config.toml
train_examples = 90422
color_jitter = 0.2
targets = ["largest object"]
hidden_act = "gelu_tanh"
head_dim = 48
shared_expert = false
layers = 16
optimizer = "soap"
beta2 = 0.95
batch_size = 128
warmup_steps = 1120
weight_decay = 0.06
Rows from block 11 of a small image classifier, named by matrix and row number. Rows with one number within an expert belong to one neuron, the router's apart. Each number is 128 + 32 x the weight over its row's rms, rounded and kept within 0 to 255. All counts start at 0. Numbers have three digits each.
After each expert's rows are labels from the 100 images, of 14976, where the router gives the expert most weight on average: "top examples" is what is common among them; "peak on" is the class under the peak. Only what is clearly more common there than usual is listed. The data: larger renderings of crowded toy scenes.
# router: router (model.blocks.11.mlp.router.weight, 32x160, trained with AdamW), inputs 40-79
# up: expert up (model.blocks.11.mlp.up, 32x160x160), inputs 40-79
# down: expert down (model.blocks.11.mlp.down, 32x160x160, transposed), outputs 40-79

# expert 21
router.21:193180075064078144136101175177122108115119106160069095164082105147154093124109167099131164131138092078093089201128115149
up.0:102149111153179119160127086139103112125154140136097109082164090146160144195127076159083164108079146097106145145145107147
down.0:045080135095159106163111060115107122167122161116138125135173144078182099076147103092090114141107133106098147076122132111
up.1:109056110136183121147131079061150140101126134156104103136205157133127088109126104146125149051153090117158148116083131118
down.1:137114098167143147116127058188174130114173106138140102136108100110122102156191118097069163140064164150073102117141118094
up.2:090103146111099133120112089084160096183100179152159174121125047098177127111161137135072102114182153106114132074181159194
down.2:183112145137034137151175123109090102139107125165160137110164140112092193104142114144167114058139126150124102111091145130
up.3:160165137172137124137142180196146091125121115110188130079139090120142093148158138124170194079126115136160100155140131146
down.3:178178118183087184133185076136134157125099122091124125145087100103122139151083160122133115137145171152104103151095095133
up.4:109115131113096074138115102163106122127152081083157128120104107160124163140062098163088136114119083137141166140100066115
down.4:096085128150103133152144141097140133203157161165125115136130102142128146146168173087167124099102127141176073115073121146
up.5:118119111124108128081126160208193071158098147165125087132129118093099098162131096149088104128107125124153176111137190137
down.5:169123141195097069110123157158114162128098089114121149177158120209167141152102072133123144103124086177105142098127135120
up.6:157135171148175113104127100138109121178133151151174187131125042142150135137148157124162114173118073084077194146129109136
down.6:152107146158169097198142104111106174079201123186075122158156134098129111174129117143138143109107070141182125120079094132
up.7:162207137122160150106047128142081144130114142166150065112183164130161111098110103168118157139144107097143122173137115088
down.7:139139190122153107089146103142158123113186113091096117117123177091130133153121095132059096080138077091149098123145146105
up.8:100089130094081131109101141155132146207145165112178062081112117075124084117162102121144118118165172100086159142118114181
down.8:161090156138084125119145109140087125171160106204128133142105117095069138105132097139081104135121136089109099096137090153
up.9:141128094109163133141161071081128079082106150162137100120097135182173169152148104076181146152123178104087097052159117095
down.9:133131131081143069172151143140126060103126113189161141110144077112070105175081079065161137163117163145112051120106082169
up.10:148109127129104166145100155165096150108166165120113078057090104063119132135145158140254104120064141118155116105210164130
down.10:112173111175133146069136176134128094168160119187149058152135135121110078077147132149083072101122156107100130132121076168
up.11:190112110154129093120121111108144099191155123134150145113141140163131143141129106118113132136166086145119101158080110163
down.11:176140104166137097083128123099166172132145130151143122132108062108106134177081201075175186117128122115075118161111078096
up.12:122115156142094120106124115113198156089140127089100100142114135151141133143119170091147129167128102138213131118178166156
down.12:128118130164159123110160134110126147083086101202167113143138134156168172131159151102093104103134184122157089108186188148
up.13:130102113107138123095118103106123053117096114108105152116178109125101088103119193066080062154143134150116077208142132154
down.13:115150126112075111146118162189128154205095119120167154143100131113136110163155137113108139119172121161111158107139151114
up.14:141077148058083087109135110231095219104116089103055112114099116141118120110098146150056126073132128144147119135141154137
down.14:143128119101147121083138025110139132076104091074116140085097135149154164133094131155108116177140147166220136138168121149
up.15:136146205115156139078170111156136086138127179151151093086152123165139096152124144128091166127123142116110127132118155132
down.15:081105130111105178138143169091148205153132145117126102164100101150108140115144106111090116079121114134139103110141133162
up.16:134156147092205102142113137118156133097134152126145129115181126138165139134136137203107105123104162108103106103113143079
down.16:126088199205178127097079137107070151180132114172095137128114096133193106155151179147116186105141137090171092111120143157
up.17:102167178135137144126166099050140102165121161141174138058124150123089085144107102072106145093096173153135109144152136104
down.17:091113109079119103137136102093095108131105142153140099138145067169126136155144148154131101114132152081125152127163210090
up.18:042075105111141118121116076152125128097129104148160200120122125124128201121141156090115125082195085147130166143107162097
down.18:123079093134124134168109153102144075191153124103142161126131089104072121138082166134085105124160135142107081058135159088
top examples: trophy; largest object: trophy
peak on: trophy

# expert 17
router.17:118061181178145155109163162152151135140123184093125174120174140081129144154176128118134114105133103128086134125119106099
up.0:119100131110125179114141056139177086154080128111157124107174181102154155087057155137169140122160140110155167116122101172
down.0:137119102097185097197170121143118093134156101080143096108181102180084082078091173133129150121122122109189134100139132113
up.1:189115126137137118103060144123097181079136091163160076141142139156146068150113159159128173131065082154178131116061138138
down.1:165142108149144115103142132110108070184081161113142105153099140077085142112122142202153144147189158138101066107070140147
up.2:080063138170117093126133122119128155143134082104093133140198163137181158096084139128072158147174138136104133120190153137
down.2:131139124082135122079131126130138094096187099201179126109130101098098143118084101120146121179110119102115146100158049117
up.3:179105118095085081067111140157123138146164057161174130066218130150168127160147124200136130067134110132119072113127130114
down.3:181160082158114150132146178097137091139113153131118128135093162176115146166138101110107105143210110120098118157150103130
up.4:134110101117150135167171177115107188109114101114137181086137150095141136158154116122125150128095085108195104153125163111
down.4:082113101169130120038135139125115199117140113177138096184154210113144117145132054144110085135079175108137144123155076129
up.5:132155161114146194135111089075126083147133144105234159128164146139191153145115116169085117114120071084118097158105148151
down.5:087112101112149176095107149214118153110127125098146194132176184117177119140124125141123161054152083116105081107137182112
up.6:086100121113104090136097156208112121115063193171113087099197125085068130127143102163082088151087116139144097097147154100
down.6:113199061161135114113163156086082150145165133092094075112125116088091151090135137128104082139118098112124157148060145096
up.7:159127163143170122095142162153163140102104033112133126112163108119148049125097150191139118098141150108183078111078086143
down.7:148135147106085148115151082126150182103182146137155120138102147053122182106147161121120189082115111088130122171126169173
up.8:118097138086092060118098143101161196157057141135094124093151065109098102106120199171106113128160144152102129133119090136
down.8:170131101119135132144186090108096105179153109121150120110107132135098175060173128099142110085152108084097134160120152147
up.9:091100127193181118143147142140164156181143147149096106067080173141158133120155115166090144099160064139159151098110127085
down.9:095139171129142153061150113151157057059130128144138126115157100134129107131115114151163179129161165116134120131120143142
up.10:122153094068143116141104110173109164143104114094084086062161186108112119110149160092102154117121096171084114129147133100
down.10:090108103161171185071089130101140165113101113084102116061114136139118137134074129136128109104145154122099148102144137078
up.11:155145134111135160096156153104132090134200139149109071199142146175131136138171122103149119128099146106137170095142132081
down.11:167138085126144108147145154073118105138084131187168157115119159141135095107160081142180089179131169191172160139119113089
up.12:133083172181139115126149190173155109130098131123141154098167064092121141164172120205127115131166049179153069112106103075
down.12:161104116130109106136168091109146179179169198118030149152118124130105095154139152155124173100137092102103101145124093193
up.13:096103206175181162073209137146117116189126134091140148116148119103149083125108142067100113079146145120106116065103051125
down.13:179118170111156093150086189129129138167158133082060071039138118146118108087096057111143121106111133145117127121158072110
up.14:139117105138160125057150136148135097150103131125113205090145089173108169110104183154181139101068158155129112123166164111
down.14:134124098186103119146137069178117142108194127111162126091083095113127125129113154151094123041158108090120132118091155135
up.15:154126146185133177121128115106157108146142126151131195158183093081141123131100141080140125214078199121060100119078129132
down.15:184100109078105106141196148125160135104135107107120086161077119157135120106130152153132161123029105166130184074149110180
up.16:175121140130140123089130100152150099156125098186092150119154120142147073127193063108137158107109174145101062123135131082
down.16:122070104135179160095147097103164125156083173138097149125111135131082052175192179120103211072079147167121171126148100154
up.17:149128124108132132136159095176042107115113199196144114157097137102140078140122079062068100117084181167099118119077103106
down.17:110120127134141111167109109072187136107150097178130092138148085086109102106158161140162145119064123142138124109077083112
up.18:052084139057064140148119120087073104144142173205151110077091160126103104149167056135166129116103132139141091159144127133
down.18:143134186136153137134115143157128133080131130074166095171150165155118180166100161171179141176074104131148107129139156056
top examples: trophy; largest object: trophy; umbrella
peak on: trophy

# expert 26
router.26:150088100101084150087125132187142071123139131151124187157136055113142078118155096134088130078096125118149120101115128120
up.0:115121167109103104122121138100190081093089178115180098133140113164138173110103131155138105167163156166128117198134100132
down.0:152102129094092129126128118116139136127102141091100128129141160105099173151106086110077105163164128143210170186100105129
up.1:093101124145168131145123113144120112111160135133087142150180076116112124080133118163119137129118163098097180105129036112
down.1:115148107117178144176096087127159141089123174186111168110066135124127097142069122164175141085095130185124167128169097133
up.2:129165148137091136141198141214111142070096067149164095113089110108153138128141085106171186149186135187139109104127152109
down.2:094133078128104089105151125159102084094107124145132079085128156190104120087123089150091082093140119136142135095070152165
up.3:081126166138159131102128087176105128151147129184139121129117163104122116097075096146142067136192079139121116130159157115
down.3:140140081111117180111156134116082085103122150151133211164098176150140156106110160094150099105147098154161081142090118118
up.4:156095151138143151031131176159084080158124144157109089125114075109168100140105119101133127152148132142154099111233143132
down.4:201125078126128159112160115101050154180117140138158143180098072147147094138067174069172092128142108114089090160110157216
up.5:138159125156162146143160105098142069072095099106135114120096126097136115116172168066127172159169115133123122138125092107
down.5:063118127160129122113163176117088110104149137108099086160153152178119083155122096136099114135123144189106163108144096138
up.6:140101137163102087187115075147092064103133209145162114135114131051129140106084195122207125101124162134137090156186139110
down.6:134153165171119188120140127104110164101080131123135149149151136167144145119121053162087141126094165137143105158163076124
up.7:106097161160168126070147091153099141108131160121082142141115119181195129138140115163140087156077133191171152136075129128
down.7:134123108124153169158038129096145123100163177126112189149082123124181185152143094081136151140050118179130144126121127072
up.8:121120092171140138115126106136169149174130111174102122097149143098128122121128131133128102103070036161143130121075140145
down.8:055136135157103128089139119126145070098141119103116122130103085128150050104146182133094140176143089074175116183088137094
up.9:119186069056139055146110048172130113123106110182127117127147140088122089116108180154208160114137127143136187178091149098
down.9:130047154188073152157136123114133181135138103120151149165140197105103168124120137146100080172112171148111067088147137085
up.10:154091123161141088150132081149109164095118137123151173144169132124100129148087094147158067099110087139119132095088147114
down.10:142161116147139125127080150114103158181151112135058093109144102113137108101094112136099123134183116119112102123144173164
up.11:148113106170128126096127052139167113158156130154109155141216158092030127081165189124112134123153097112141131198110148177
down.11:099162114100158119153147131114110165153114089089126122071137136086108120152175126144122135133097127142160133153118133175
up.12:163110123113159138120038152101096080133116106131093158139116134130123046115138102171146145184122150102119090131097111134
down.12:136132134147134102098106143063119102111174107107184169239115089122140150111093170114148170090112165171123183086127105182
up.13:153132129153145217133144139075096109176095132134113087162182203111137117119175152117146138089135154116108100133165133123
down.13:119122169116143188051088070122180113136134078102097146089116102121092098139157108215095110107131130123120134098135115101
up.14:147205115158140160126109139136166134154149083122124113102094153115098108158110176093066171126170098155122111136132115075
down.14:123108174152133188189118136125098097143102169135119110131134054111089172124103136165133128179148106043117118155126166151
up.15:164193130172140161148159144087086117107121129053171155069159149098104118071151116127166138119151084095118170131143112065
down.15:152136121086125124116141063113208194118153100144111042152114142151161051156118120151158102122164151163097143124107112187
up.16:147150090114204149133113135090131106167129088165173176145104138172089134186078121098138137087136140134107109134139236159
down.16:113094109160105147074168137076098117158120131145106087113121053143099173128134206104152163129123144117095074135122130156
up.17:075125084096126184073102146191144165142074145188152146145172077130116119152141152142116076180158148126095116105090129102
down.17:119083071105137110105136110105115146095137091139057135145166136065139144127061147096113160079137118158152117140132072093
up.18:129129162106139129115107075159187042140141123125096173099140159093133105179201178107095151135149078135124100150127091120
down.18:087081184088146157105145130151156201116163131110095115099134096066112077078130053118081108146064138128156147168135139119
top examples: house; largest object: house; barrel; lamp
peak on: house

# expert 6
router.6:064084124115149130133161112162062123106205150108115101126168156166072147146170151092137109082119172118135068128117160092
up.0:094124149122124138163162161159128126154072137038104097067116103070126147120081168137138052051133093088115068124165130102
down.0:218131104137097155121135104062093148117130126086133209133110102187107164116127174103126170134116073119099104160116116131
up.1:134179098136174079131158127121085143202109150165180107118120124082057132140184136138149102158107110155116118179125125134
down.1:128176147186098119173112129168105137132097141103113113099064064116113131169147145100160144171166107066151100171113177122
up.2:145116126178095113132112122075092111129168109197135191071147071130079169128169107119139125092088157162140156179183092170
down.2:125176137119114121150158128126091113082155123136091138125181105119115094094089139092071155134099169165169168117131107116
up.3:124097123151226066047145144109131169141092181097180118065072152093155147179125038142153160159114089162128117189118160139
down.3:185121086127128132162102120088106147136098124117122112107129112107110123113126043140153102144143176157158187073125189173
up.4:114126067158069094128147133130159195156169098161140044091106129084156166136095112135170128133131120134135122123124153128
down.4:104092144078197107138118115174109083020136105065101138098137154102143134162133091153158149139132137178068113117093129101
up.5:126168162125159070106108085098143169156149141198170125173129119150144130105161173199088109154086127109073119077166112114
down.5:073134133129101087077170095126134084156074163116129083110104115151138110134135140048122139144116112109095117182120102118
up.6:154126127116121167138026107111108125123090129061139120161120130097145157058120119114158112160154101139165095143154129112
down.6:130120115095120139103108150122136145156085053104114157136091106059156125109072097162107087096147207117149172095128123129
up.7:201058109123120152161080155124129137123180073167186102088069152140163129040133100109115158133121139061104108177126092187
down.7:108110086157113039191171175127131129156168112139155152060111083151074132128140087147131094128114117108138137072159255091
up.8:190105081167113136115124127097154149102128157136166109170083110168144145096134088120119140129095038118110180088091107066
down.8:125066089115150160177127120125174145145151171120077142068099145126123100136114098158086155170124084108151086142148063135
up.9:117108076161123047120170071132129085151129129130124114163136159171084106123136079092128185151144087115111159166143164121
down.9:096112170162149151099120192129108152129141110147080140188152166066111111133133140140119152107127173114111065184142078168
up.10:156100114172111172083107112075137123132103169137101107139144172145138165082129168137174115131085143144137119230090126146
down.10:174104143119047115168127119099169167102143107194104096176116149093129101130145159098108131100151113131127119161087097183
up.11:098168108235138140105156162125175110160103125176134107093157143136129082083075102099197148115168084123148170108120080098
down.11:129103107163091126124172122104132083165153178112062182062117154135136145128142083169184131113158093117114092137140172106
up.12:134154102100127154113149152132141104103070110155089146062098139090114123085186127095142144082058180121191090091101105110
down.12:135117126134106137108118088110195136169153153136200133062121105158166139178105111163119125135184129147096136116120136117
up.13:146148115153123168050107150159046144076150162115135095109084091111116140111176140055088154105087140100123066141158127091
down.13:153140108137168146158151137141149135126170146113184098109117123115158187144077147093144115176108069132118152113135148164
up.14:124093157184075143096149106148128091097117180147116127085138126152128183123131141160120095066168062177126047116132086182
down.14:085125146140133161106126112165116113114205175169082178112155151097099122146106107159116123160213102097140142142188115123
up.15:134063088111137119099115139087147066107078130143103095121115106152102129095098087086122145118140143155170108157086114126
down.15:079167131133144129120142131074095158163154184148115126132114132071176109100082169150090138138109152144149111147088152083
up.16:131147090149124120147172146186140094125110114098063133135052082126106186147138099147181166186166094162114145098117148101
down.16:139121159075203198126112172107140145092125185121127169138123109069156085071107119112146050197142101075107085095143126092
up.17:117155141128099151150145151148157116134129115158135195178211101124106135194087081112123121043176107121152112120102092192
down.17:047128143112193112091043153082084146132143131159091146132147100155119111090193143165132157150148101104194124096163167130
up.18:150114162057150110108083149145139130143166165147099142063169146117119146118130112043093130063166120176108079092150178092
down.18:125142140188124130133149152135080076182160104162151092147147159134154124156183194116122142141133163159139089101123121099
top examples: count: six; arch; ladder; rocket
peak on: arch

# expert 15
router.15:099149146193144100180165087109113116161196088133070084140141154114088134132151141103135122117121082141169203130157124125
up.0:167188103149137157147144137160135106140127165150143098061164112101134185128144136090098108121087170182107146033087188146
down.0:133108124139167157112143143140108140159131189105135120106119080124179136105231095088143138184102093156146161136136095180
up.1:118094108130108077136123128064084151132087177140131110114157161175108099140153129141145122069135077088113137148166141171
down.1:109120160128103157102129136171157061088109145117145080109112102138117098065148142148092166180066189117127144106121058112
up.2:171119082152116137095122100087142110128100109127082117179159123094124113125129172109178136057139066121062180094177117160
down.2:130120084120038142111140130147122085176169100145106093126193069152158102173118145121097159116118179159138120106104106111
up.3:091160081155079038183138203158091133133188135104106199137112143104109132101109156095125180140132134119125103181155122160
down.3:137123110155197094131154042127100128069118154130061119077115166092153175118144075157164086102131104130147098078175164149
up.4:121106135138168110159164129108131179162081173143124103107098108146181130122115124151116079131122043110180122115154145125
down.4:159135082077097120134141033119154102130088116121131134107125164090120136079152151127106140168164203142132135098091132140
up.5:075128143074121057159101143126098118146157054093115144133112153154144179159130175056133055136094137127147113114133142133
down.5:098149131153152128148179134156178137147160185166084134143071104136122137104143137112107154165115104147200150104110077147
up.6:185113145135133142173128125113116134195098176200147148135194154169116176154130141138110146151119118179124117125078159167
down.6:144135187099113151150151147079125030150185167175135139179127134170120126103188079145183133140116128153137126170105160133
up.7:097130150044134132146149134153123152045135173135158071111127114123106131145147096122163163134090096160149114113031095149
down.7:142174133119152155149066182162103092128151119152042151078135164116172152160065132140106090150173132147152141126102096160
up.8:132171090154103143137083092028161133148200149163102134123111134116128164174153135131065059143144166124133134163081133145
down.8:188168150147118125081137136101114056133167150152144110131166139130144101065209130123138155076189106164122103123132136099
up.9:123114096111127132142172108143122093160206065175105131192129157147109161101148101105107101089071120162149124163124210123
down.9:118096159158135115137154137114127098136057162120091128126120148168136127130148103135141144143167092121155110216173176128
up.10:081131197100091096093098156116142048174069123127083165131085125132137109163063132138077082158103129084113108111101086102
down.10:188103087148108155097115116120149060090129120119175081108095189140147104172071130100150135106114101123131090098175073065
up.11:115124113126131151150111099139142190111148100131102122094157161121120094156112193142159076162163115164150147134151164142
down.11:072121072098211140111172109137116163164065141113119108108166166111093089132160060087134063105109160121143125137189125105
up.12:098136145115213117170108091168149107097102172188128162093130161105119152088131092098141136153090082132093142142109158135
down.12:162148166087200118126092100094100103105121074154101191124117103118131164097160165140127169141178157142080113108109128123
up.13:144123120155094104111088110178109167131130111082096149135130107112159096129106111127125135146104095133078094120126139171
down.13:149085138114137138075120067095116191125120111119139170146135075174144160116166155139141140142137110178138088109175161109
up.14:068131159088139081150112126064078143182138111116128156081150122119095173152056077157111120124118063138100129069158121114
down.14:122146151158123129152185137127096176128072146151135153100137182111129102063064114143106138110087115059189130130059115129
up.15:081158125143138095160194138149098095122136166117139145187126144135108138124073220129131159122136125101138147133166088158
down.15:123132117129142145160137120142145100157131153134160114115174093128182104167107120138132094108104069077115170102164095126
up.16:095094131137121124142132124097145157136060107154145141133194165109104124095105161066167177101088113109087137102069211198
down.16:110106098119147130180113169154143109095116147046138134165128087097113122124124070116146109061109154127162140171131112104
up.17:108091130143107172138155154138128112139107069062084135146149094147085193125137069071138138104091185134119199181091113157
down.17:073107107125110143142136109107080154133147108149072087132140131115074094108122151138131124119070099125126157129090111110
up.18:178129118148143050068115123134126057093161127066081128105134075085145142105117108091124120126106113115139127156174065122
down.18:119196088117097153206149157136152132078146085151151142116062162109159154167137121100116116135126074174129147116105111110
top examples: house; largest object: house; pine
peak on: house

# expert 29
router.29:124145138124086136154141153075147151092134099118130076163140105134139112097050217174136111144109149183180138130150112150
up.0:103099175149091145115087149134132184162123150081137085110138106149095112088123103110099090166110152148125170136156076178
down.0:145138127108131070147186171166123104095119147173066129109124108174158098153144150089254115153126099156120124141146149101
up.1:068171117170089184093074151099134075098137131173059105118120112116061103139120085102099109128152159109102127096094104128
down.1:083137112172105124108117147147112080127129167097127092118126178116158060155096128104078192092093193172118141074148078122
up.2:128167126040089111114140149140133110120132122114106086133127150175129126100121104083075194106132146135192133099076116092
down.2:122145163173176107137120065151129119155191124137079129112085165141149134091174098178104065140155107039128165091116144156
up.3:080119143128168140129156127130173093088093133165153075146163145126142136187068114080175144132112107133122088106151154105
down.3:097118162104134155164157071123171133128097165126111134107142107121141167140173119146097114070097060102089115113146165086
up.4:142166123119079138116089131117065178125169129179098117151078092127128164196086129074140111149145117124209165150142097116
down.4:158081185101156105114101122147097148116159098157150121120164141146149149131088141126130126089113130141120099092126144123
up.5:152104120048186082151191108125177093125119141161162148096152126161155159091173106058112156136121158164139093091131163117
down.5:082154162169120154105107078114141052136183155186131133111051180105119134100105077126140104077128126164130129130085102134
up.6:104215161187127141079130086105116091138176081173145072100124156113158165153111140153136180127100146134141110126131190142
down.6:132099041184083130105078198090076120213106142158129108119161148148149141094128130101093146132122135164147119154130116099
up.7:068143109161128088083145085120165142132177092130162134147096139154102131154104079050109155137149160141106163057148087142
down.7:111167086119116129143138161090110078081112117134085092129150141168090118131158089108118124099130160145081113089076175125
up.8:110092106156132128069186148143086116104117174167168192116111085161142097067131095106112121159159154121076127081159165143
down.8:156155107157140115114124157150142131142107116118154128116098104110126111128185083135115145052144129139119087115047135150
up.9:086105105136094105113115116129170144142212112117104098128058156107131101126061152086133178090138121085133109129115172153
down.9:116085086111100083107113108139176114127121171148185142082105118148107116102111124116103129133179120100087148116129148124
up.10:178155144124152079154150120066208070153132116102173183171112140116117144099136156119190097137077113106098109184197175157
down.10:115132186125138127166135136128182158143081098068190149083144167132171162159113120134051197105126107101156088143152128111
up.11:125104217141158174091163131151150047095104189130081107152168143119088122118085147112143103139113137168128141114098176098
down.11:106126133111134133123231131140149092130153120106110130111091138106163113077125074213120142105122089116104109105151126160
up.12:122096168060143184145184145076106155118136027186140090141131069085111091171120165105122187128121127165156067117093122093
down.12:207123052112133120078068114212126069072144137118090133124123110157113192092069111150101090091095130136138112102114181237
up.13:138130171104096172118134149100092146111122076185125118162105120107115071111160164096094118129113153157159169168088113103
down.13:076160069099116176123145092163183166119165107145160084184125130124185182116129091088160141151079181083140068112164151218
up.14:102156185144135160149161113124072111108104152139141125127126155135142151155168113075110075139160138182140072133066160129
down.14:142095102171132128130112125121204149142122096083159178176126136162084112094134147100190144169157180103153144140115148213
up.15:165102099147105114086111092155093168090135128144075067079143170103135154145147104165178167106075129096139159146176066136
down.15:149116164131142169131158130105118183162144131183136137125058125132171076134051112119138113130076127103100132091131100135
up.16:117088119082069128128218129113120054150184075105156057084129168150108147087122169120130160179116117182117104115156100114
down.16:137169045127123177111134147149091092150171152159123101109092095179112080185156090154171113131086155122160153153126084092
up.17:128195024142094117111122150161126117142135085079169162085176093118146117117095116157089186137165175184086108138134161138
down.17:103194118091119117075107125094121109170134096155045161157189184096105125115107106147173079080174088122161127096172175120
up.18:147114115167147155146134075117113142202112116118128130101142104181185118074163114095094092156082098114049144086155120152
down.18:138135104103113180176107148128128134152161172161122104106109106048141098127172092183145142173147123115113089112095071108
top examples: mushroom; largest object: mushroom; umbrella
peak on: mushroom

# expert 0
router.0:073077117122147142151152114110144162112131091140097163125111179073111121158061168096120105134159129162126161092111098142
up.0:120126168102167112165102119088085095157120095089080088146090155083140108126143118173174085110159065185111140114177151092
down.0:166138150168117214085164147091161169123157183126177129148109143084159147110117126131067165100119122120196103136108108145
up.1:105115093124163189128134110174161100145112148181096077141133146122054112132141123189180137152120143120183145116047055125
down.1:140111170182103158109154104098162140153108130158158093139155087164090131132137132102126178139165140117094126108119130149
up.2:108130120147135170099087175089149157139109147182082129124108122104129096160124145145128152056117140169093091141117161128
down.2:161125140124132125173121156093137114164126165120126131091102135096082101162104112135130150094139139096057114160108137156
up.3:142150089104148162138106162158140154188120146049118125155191079117153112146182079138130122152084114102158093081107108172
down.3:097120098098148182091134114111158178167133127129125045152140115137133179105084153137158134114105149129138142172128092098
up.4:165069095148160155105082125148046089165120111130167096148161088162125161145100190110136156084114082114109107116156140049
down.4:080130145128112108118148144117196133106164125134156065140135108210162124172181111110102083090096122130096101128145130120
up.5:094160153131102152135124146160107062108109111157152132119178158137146163100144140128123141148117180119097123127122147158
down.5:135156117154110159165158134156182117138170202148152132140165136070066103102126132114135153117099110117085168163159195062
up.6:132183094112111120126116117144129149076097132124133141066105175143138165216127087134148154131161113116140140064135113169
down.6:193096137150094156094090119118143076103098142216158103118088129134114158111170130225103135161179170137131096134125095116
up.7:076072196133111126086129152132182143109113128110113106120080088160123141073100098151159127118113093177138122126119117160
down.7:085114100136051029138125088163152144137123107180154125108136159167173069124177108148187124135139071166110179128130094174
up.8:097182116107104123088107088154133077160127187080141103115094169096147165144138077112113235149109100137088081055116109116
down.8:110134067117167147148115170105121157150077147159181064176123108172119145101111114169142143073151129116143192188087146107
up.9:163094143106094153121145148102113128091142136100179114081104138152077097083154105145117167190164144156106172106085148144
down.9:151085174142140095091146163088133164143140149082112104083135122114169145143129141124157111142180125115113104161143115138
up.10:131154116109169169173143167112103145144106123144118060056156120113149110088100089135133096135141139081111125061121120151
down.10:074133155099127142170124085123117086111162142168084180088143114103114168118143142143161124174102114144123140146173123105
up.11:166112216128119152136130096095137114152128126071222218138079097110122082135085154079097109122100134120120096143097162149
down.11:121131116191191172080129171145149188133097194175176132117142148145163144145092075171100127076116122106149117133144144168
up.12:108113154126125166149115144133133093135144126137147177069171125136082106147117148180108126127181082162150098207165111078
down.12:130140121118151084079112138127098093148145136142154093144121109199120204094083190103199190119149130088108167145092184091
up.13:139154061101108109107140110113189122129182113136187135143136111086175161151110100059132114175171122122084199171090087115
down.13:195139131120181138093153129117110144089140148148116137139170133136133145123106121098132093111141190190153172092102107130
up.14:132099107123139155161147104106100110057095132159112137108097162161138150153081159116185137095128083134141138163181153127
down.14:131117100120097116114174146148090104170119064102135143140142169153113183125219118094135184115156129080164126146093052106
up.15:119110128158125171112081139100147161121090115204111174099118157175166091149123119104191148132170166135135080105110143089
down.15:100157125151160091190144171106138108096117112194116143192136113140149090079114105129186142126098154101124105152144127127
up.16:088139158097154125158152145142160132175166170167121106132136159086129161143121178078154144111083157102093084150095142136
down.16:133119124127072142107105111079103153118111131167104103124141139110145119135108148132166139062145102096147137118117213051
up.17:137063143140134127137116100137164169118108146101119058123177099080142131149123130106142077166130165156114124123186108205
down.17:063131118057127145133113105161181116184140141072102133164092073072124123129138094154118119160138110146110138135155137102
up.18:136158098141154110150110150113135137170091132138162098093128149117169189121042118121125118140097108133096180102054144085
down.18:124091121105141138152103119094107121105097241137123146102215177192146131118161147150116125147142095157124144148176150116
top examples: pine; count: six; tree; largest object: pine
peak on: pine